python train.py --model="image VAE" --dataset="simulated stained blood smears" --train_examples=97500 --image_size=48 --crop_scale_min=1 --horizontal_flip=true --translate=0.12 --bottleneck="kl" --downsampling_factor=8 --encoder_arch="resmlp" --encoder_norm="layernorm" --encoder_norm_position="pre" --encoder_activation="gelu" --encoder_mlp_ratio=2 --encoder_parallel_block=false --encoder_inner_norm=false --encoder_drop_path=0.1 --encoder_patch_size=[8, 8] --encoder_conv_stem=false --encoder_layers=16 --encoder_width=128 --loss="mse" --latent_channels=16 --decoder_norm="batchnorm" --decoder_activation="silu" --decoder_widths=[64, 128, 192, 256] --decoder_blocks_per_level=1 --decoder_block="plain" --decoder_attention=false --decoder_upsampling="transposed_conv" --kl_weight=0.01 --init="lecun_normal" --residual_init="none" --optimizer="soap" --beta2=0.99 --learning_rate=0.0028 --beta1=0.9 --shampoo_beta=0.99 --eps=1e-08 --precondition_frequency=16 --max_precond_dim=1024 --one_sided=false --adamw_lr_other_params=0.001 --max_steps=6900 --batch_size=256 --epochs=18.1 --lr_schedule="cosine_restarts" --final_lr_fraction=0.1 --warmup_steps=200 --weight_decay=0.1 --adamw_weight_decay_other_params=0.01
Rows from block 6 of the encoder of a small image VAE, named by matrix and row number. Rows with one number belong to one neuron. Each number is 128 + 32 x the weight over its row's rms, rounded and kept within 0 to 255. All counts start at 0. Numbers have three digits each. After the name is the row's rms in percent of the matrix's.
After each neuron's rows are labels from the 100 images, of 14848, where the neuron reaches its highest value: "top examples" is what is common among them. Only what is clearly more common there than usual is listed. The data: simulated stained blood smears. In brackets: how many of the 100.
# fc1: MLP up (encoder.blocks.6.mlp.fc1.weight, 256x128), inputs 0-42
# fc2: MLP down (encoder.blocks.6.mlp.fc2.weight, 128x256, transposed), outputs 0-42

fc1.238 119:162125145108125105119060140174149140108151148064123123112126062183100149144166146170147144130149103120101146141103183155136116069
fc2.238 124:137154200128128109133124094128147193132141129090120155142123094106118168112151164142132156134103115122122131088122141093144093117
top examples: crescents (60)

fc1.143 110:136170100151138145135115111156079137113148127089130116139090123127128134138130099047119091179118153163111104192193207194131171087
fc2.143 125:165111076198118081166137177124124139094142094079157115092125103145081098059091104152143155077158070134178163136159199121051159196
top examples: kidney-shaped nucleus (98)

fc1.120 047:099180140099085149115100165162104143155112163161160139135071034168109125167137100057165110136138180146142108126066145121181171180
fc2.120 039:115150098123184144161083134145172120090145148093083158150140129135081148102092182143095159116177086181107167117131135121161117131
top examples: dark grains (73)

fc1.138 101:177130142132090097154131101183079155154159155132096121155169118139181111152095143127126144069162072138106126155081142126154144116
fc2.138 103:162159171120131129129094142186195140162131131112174152165116120072069120049120159137114102142142083128074128118126084178117126174
top examples: kidney-shaped nucleus (42); crescents (33)

fc1.28 112:125159141100103154105127140178099151129191158098093153108106113126167096128210104105076120099137115094140128143144139082130103102
fc2.28 113:085149148160187133076118159160132137134129079104138063122099101135187161087122102100071132173164175172130140124104142126068080119
top examples: lobed nucleus (66)

fc1.209 112:135151160146146131161141125150116136125097128138124179136126071145148103152122071084161112158163119143135141148168174113120139125
fc2.209 110:129118178169104061166069144109109151166090124152142104096147137199089156151123153190129114134105057118118158145105141081093155082
top examples: small spheres (38)

fc1.168 110:117089132106156159134146124128133146107159176165070162094137131152114123119173175092144115099125135061153118131096113160123097159
fc2.168 092:112209140160099117093134103151117141119167109114167105179154109133114133139137110136114113164185077101110082124091097168139095147
top examples: ovals (35)

fc1.118 111:136164110126156133120158112099130118196184106162119135114116099168150100124083083122132212157131075073152138107185132132207112093
fc2.118 102:070147179094132099113139108128158122114061095144124108097161152129162166147134137121134149137125058060138130123147156096107137114
top examples: dark grains (51); spiky cells (32)

fc1.83 103:097136137121154098132080094130174147076077118143091174080097177099158067117153091124151166082139148106114106208181141157155078118
fc2.83 099:132161137166147104156135130112151110116136134127143141097133125087165157061090065136119155153153160133155073146108097164137156125
top examples: two lobes with orange grains (38)

fc1.234 060:160173128208141115137091115146144136093108161122097102139139115200130111125114113161171145147168141164171166095110083144136129160
fc2.234 053:107113110069163113108108150211142110157067142143094090071205152091103140124122145142071149136159163174170159098128127132146163122
top examples: platelets (76); crescents (32)

fc1.94 161:172133069081118135169140073171149109169094161065123140114192136125173164107088185178078100177109143100129133132073124177173095152
fc2.94 161:160112102091164109127071208133056120144113117131111077165124105155144116100125079147064176161100146051141143096155119074126112064
top examples: platelets (78); crescents (49)

fc1.27 100:126167087122170126124120162091166092080175113093133074108122111135161184190130137149123099144143072096051153144098158131152123136
fc2.27 101:090086185075147177138111148118190105155119170126157117158143206114134121099116148112129139152149070095104159130044115120103142126
top examples: round nucleus (59)

fc1.241 118:147107163182177134109114142113070102129189102138090129122182133139089094143092133146080080114093173164111129057099115199160131116
fc2.241 101:139103149156173126158137163127132162111069160152177082171106047118159187118111153133108157148150098124068157121071190112118143133
top examples: platelets (85)

fc1.147 122:162158130093068159070128142127141170154086146171116050134163165143094150112103186100118085102112087145167176107181131133122141135
fc2.147 130:116092162146072103162099135153092180193114176190128119128124132174138140138112087136105084085137144155161107133150123101136129047
top examples: dark grains (75)

fc1.206 039:081171176150095120182119069144119101127153115143130115154109151117101129141119134086137133132157064160139116171136104165167157092
fc2.206 052:065169163147184111174076140143122132175109091130188152155125166177083141093135109136101116128109153111145158165057103168155086115
top examples: dark grains (39); kidney-shaped nucleus (37)

fc1.192 109:126134123122149105172126156144144170106146118144167093149136129132110096115169105142152079086106127149175107136134128167126140142
fc2.192 109:118179129140134099086119149115143210185101126160148126131147069106129121154082158151147100049147152180129150174071125151158154166
top examples: platelets (76); crescents (41)

fc1.195 112:143178065160092118078227133133142169092090113148078102155132072110143155140116127124135121116127157146117095124082144140108098102
fc2.195 120:081142155139050088125129074134161148094100163125116147118137131121039126109172116091191168150103158186110118106175188121137143125
top examples: crowded (72); crescents (34)

fc1.77 045:155128115161113114151059123141062213156104112208198126101146136152121107155133116082139129144113144089134182210058066189152101138
fc2.77 047:105173069093174102142126143149120120135101145144071084113172134159038154062132174132136124138184126132093156132183104154111132109
top examples: crescents (37)

fc1.158 065:162113125140156142149155122156130163138149130137196169111146114080126172076142116082087149139124222110157167120122126076135093146
fc2.158 063:175101122086130139114093095118115175161135123128118126175112043094149132137125187136100081121119117188139177118132106090096149133
top examples: dark grains (50)

fc1.165 117:115109104112186120108126148160072152129061156116140141195074138106120158099087112172124105106086172118145110121042129172109140073
fc2.165 132:080087107095091114150102096143110128121163212115093122178148158100146145129171108149158097104118152120112109164149139138205154172
top examples: discs (92)

fc1.250 098:124150132115176091051110069118125145151163129098151097127113157138123133144189100163144119104105113113117160145142148114133126179
fc2.250 104:145138192113179144095180161099116164100143067143107086176054122143062143129048109121085159158160167086172149137125201131120198088
top examples: small spheres (42)

fc1.133 062:127148112072130152143170168177106116180103129135055178157136133133126125085147128127171112093138079136110131137121151126066131157
fc2.133 054:113131131114159157127087087187079135166126110126149089103143084152127090178112151150135118125125181105081093143111120157100165109
top examples: ovals (44)

fc1.185 115:169104104152115142100149145108142101112078047127140120122078129177138110083086136158153107113104109098108107103166164117184128131
fc2.185 077:113122123092185106104098111145182142136143150116153140137145152135146072133101069160134141093062105167131083159134147116116158147
top examples: target cells (45)

fc1.199 104:157106122180093064111189107098092104119166134135073159114119192054103150130145127163070113139097112182107202179094092197117161179
fc2.199 095:218165157092130131116151186135113092149107115157069141116147077117152061087137101155114161145116091127114154124108154140115181127
top examples: ovals (49)

fc1.16 102:105120098135123156132179159136096117161121100215095150066086143096106115086158126174143118163121099136144125072141133184102150125
fc2.16 094:155136091104110127109119143085115128139087151089092163198102068114160066142145140158156093115109160136156129158084123116149132089
top examples: kidney-shaped nucleus (32)

fc1.150 082:133034122133112078067113205130075093073157091123157176150132156158100136146141063109135182127154171111086107088113152193136052129
fc2.150 080:154100137103158126146111131086196096160160123146144115123092129202114117104132124133139194149164087228183089168129128165138121116
top examples: round nucleus (59)

fc1.128 053:128140164133084087130074101118126135114164145153104106149108161123108120155100127172097178194105117162121120090144110128125126118
fc2.128 053:115126164169089126182046192139145116112133163134176135077156117147141134170124137096153125145148107070185131134130169126129126086
top examples: crescents (51)

fc1.105 039:136083175107109164128109067117093142125115129069106145080105131123116147141132140080166128130171126134098168111116147154102075134
fc2.105 049:104138160127188114154130097075105108139128107151108071138136118180087109086170124191155113140188120176135173162048124107141141153
top examples: lobed nucleus (57)

fc1.55 128:158136138092111106155168051141112126133106165176154132159123121159096148088115125131056158132192119142086140136120103087145149185
fc2.55 133:206103106137084135202118079108140148179126150106157114069208123131117102105073127137080130072165133154118080111070117115184166120
top examples: discs (78)

fc1.170 141:107101077113160104100088105175139134104133118145128104084168166106126136124091044141057195076142094104151108171134133178131132061
fc2.170 155:114133079094106154151128166121165093143109192078122121112194077139166130063084121125120097069089134132119160060162070148148121113
top examples: platelets (76); crowded (66); spiky cells (37)

fc1.76 050:154130136218081104143156127144184116175094058119120085099136062138140128142151103068176119089100143146149163100135108141145168179
fc2.76 051:096119144070161149129078104146183066138091154116159082096134124160152110094170074141103127157200132188128129153163113109067112119
top examples: round nucleus (34)

fc1.193 039:139172165171084125151128099178192076108124129171151088151143113160132116113128091107161150165130052141174111130116110147163166102
fc2.193 039:088180166121179178148095130118093083188057141091151069111125128128094134114128105130058117162133183130189161115140112152081140075
top examples: kidney-shaped nucleus (64)

fc1.140 096:174094177047137092112137152160131108156122148089137090107156137183167130103128104108096090133156103089115124161126122124193107121
fc2.140 094:098092112161133113185155134131181088149066084116095057115128173190097118131140154161135080074132145138172126133113121111142110120
top examples: crowded (65); crescents (45)

fc1.69 089:138121134162121159099123112182175130147074134116083123196153074166119149173116127191091136196133107068115196123162094136082085106
fc2.69 117:114089116151087044123102116152109104140141213178134151158150085048193162205120089124152109125196111153155139146130117153154119118
top examples: lobed nucleus (38); band-shaped nucleus (33)

fc1.70 129:168159075104148119100102113070152175101126171130153111145131109158149107135107149142129116099149158194094130134111077119163142163
fc2.70 148:111191108158140112062128130139202145106107107178060137162107119129087077164150141096155101091097161142157115127197106103165124096
top examples: dark grains (100)

fc1.181 127:103116121185139122070108175160158175087109138073136065179202099169113122101121189096065104099122143132158125128184135128138099159
fc2.181 137:172132172114133133123119093130153090160140142136103157125138159166145073116117145124180091190147157088109135106153164122138116125
top examples: dark grains (62)

fc1.5 114:120142097112168118152103098145153132080092144135183111163140091163168139119152128118129146133113159136067133157139144077110107053
fc2.5 093:108115136093076193109163096078124133092170119135108109133126155140069132191118156127135112135152159121153089144146095135191212095
top examples: platelets (84); two lobes with orange grains (35)

fc1.109 090:192107126073213116129141141148122105064090098133047166148141108094171100097113153162090185151133128154129158119134145091124090170
fc2.109 117:151154170138174059175097135151116118134155124175117162132125067121097142150128119121155086119162118135103099146111166154113134144
top examples: two lobes with orange grains (100)

fc1.232 106:140105083150153112165103178163108131127168170137135138171127099126167169147155163015137168128146178105166068171120137153089145204
fc2.232 094:145133099116145148121182113137190110054171082172123132126148099194135124110140103125156192104152141161175124163130144069136128089
top examples: crescents (60)

fc1.247 089:062142157100124136156146178160138106072123180115164200163111072131121092128112161115107110092121078114170121100097127116103158130
fc2.247 088:103131089107123164134083112139165144187115113157068083157120169143106162138130158138188187198065132148130154171072139141153109092
top examples: round nucleus (70)

fc1.115 055:114195161114120123186119124112131120091191128189094078235090115166123121125126103113177129154116085152163120121130087183145171105
fc2.115 061:117162111092176120116084121192088107152139118123125063130149128191128157145134076105145094135162182099128164105149166110105153111
top examples: lobed nucleus (39); band-shaped nucleus (34)

fc1.32 096:167148101182175097171143135135082090117152051172106141116091086166060154195093132144117100128222116148138168115162163111150128167
fc2.32 093:134103094148190113128174120139119160178102118116175076152159122194189090141042098137155118102097102126107089164177146160101098133
top examples: lobed nucleus (38); discs (34)

fc1.159 048:125164109091095161137118136134146078111097118214069081153102054121107152148134101108149122183107117163120116089113114134170226114
fc2.159 042:122126176111102129075128088174062102120107105075138143094154174105148143085162165101122145162123113126143117156133131109130121149
top examples: round nucleus (40); dark grains (33)

fc1.34 088:154113123195066171128114080154160159122089179104124143057155121118078143127081130114196161148107182083150148128129105141158165112
fc2.34 078:148149107154173121111136195091082134122174103124114157145078105224144116115121146191117147096191127137142166136073138160133145142
top examples: round nucleus (41); dark grains (34)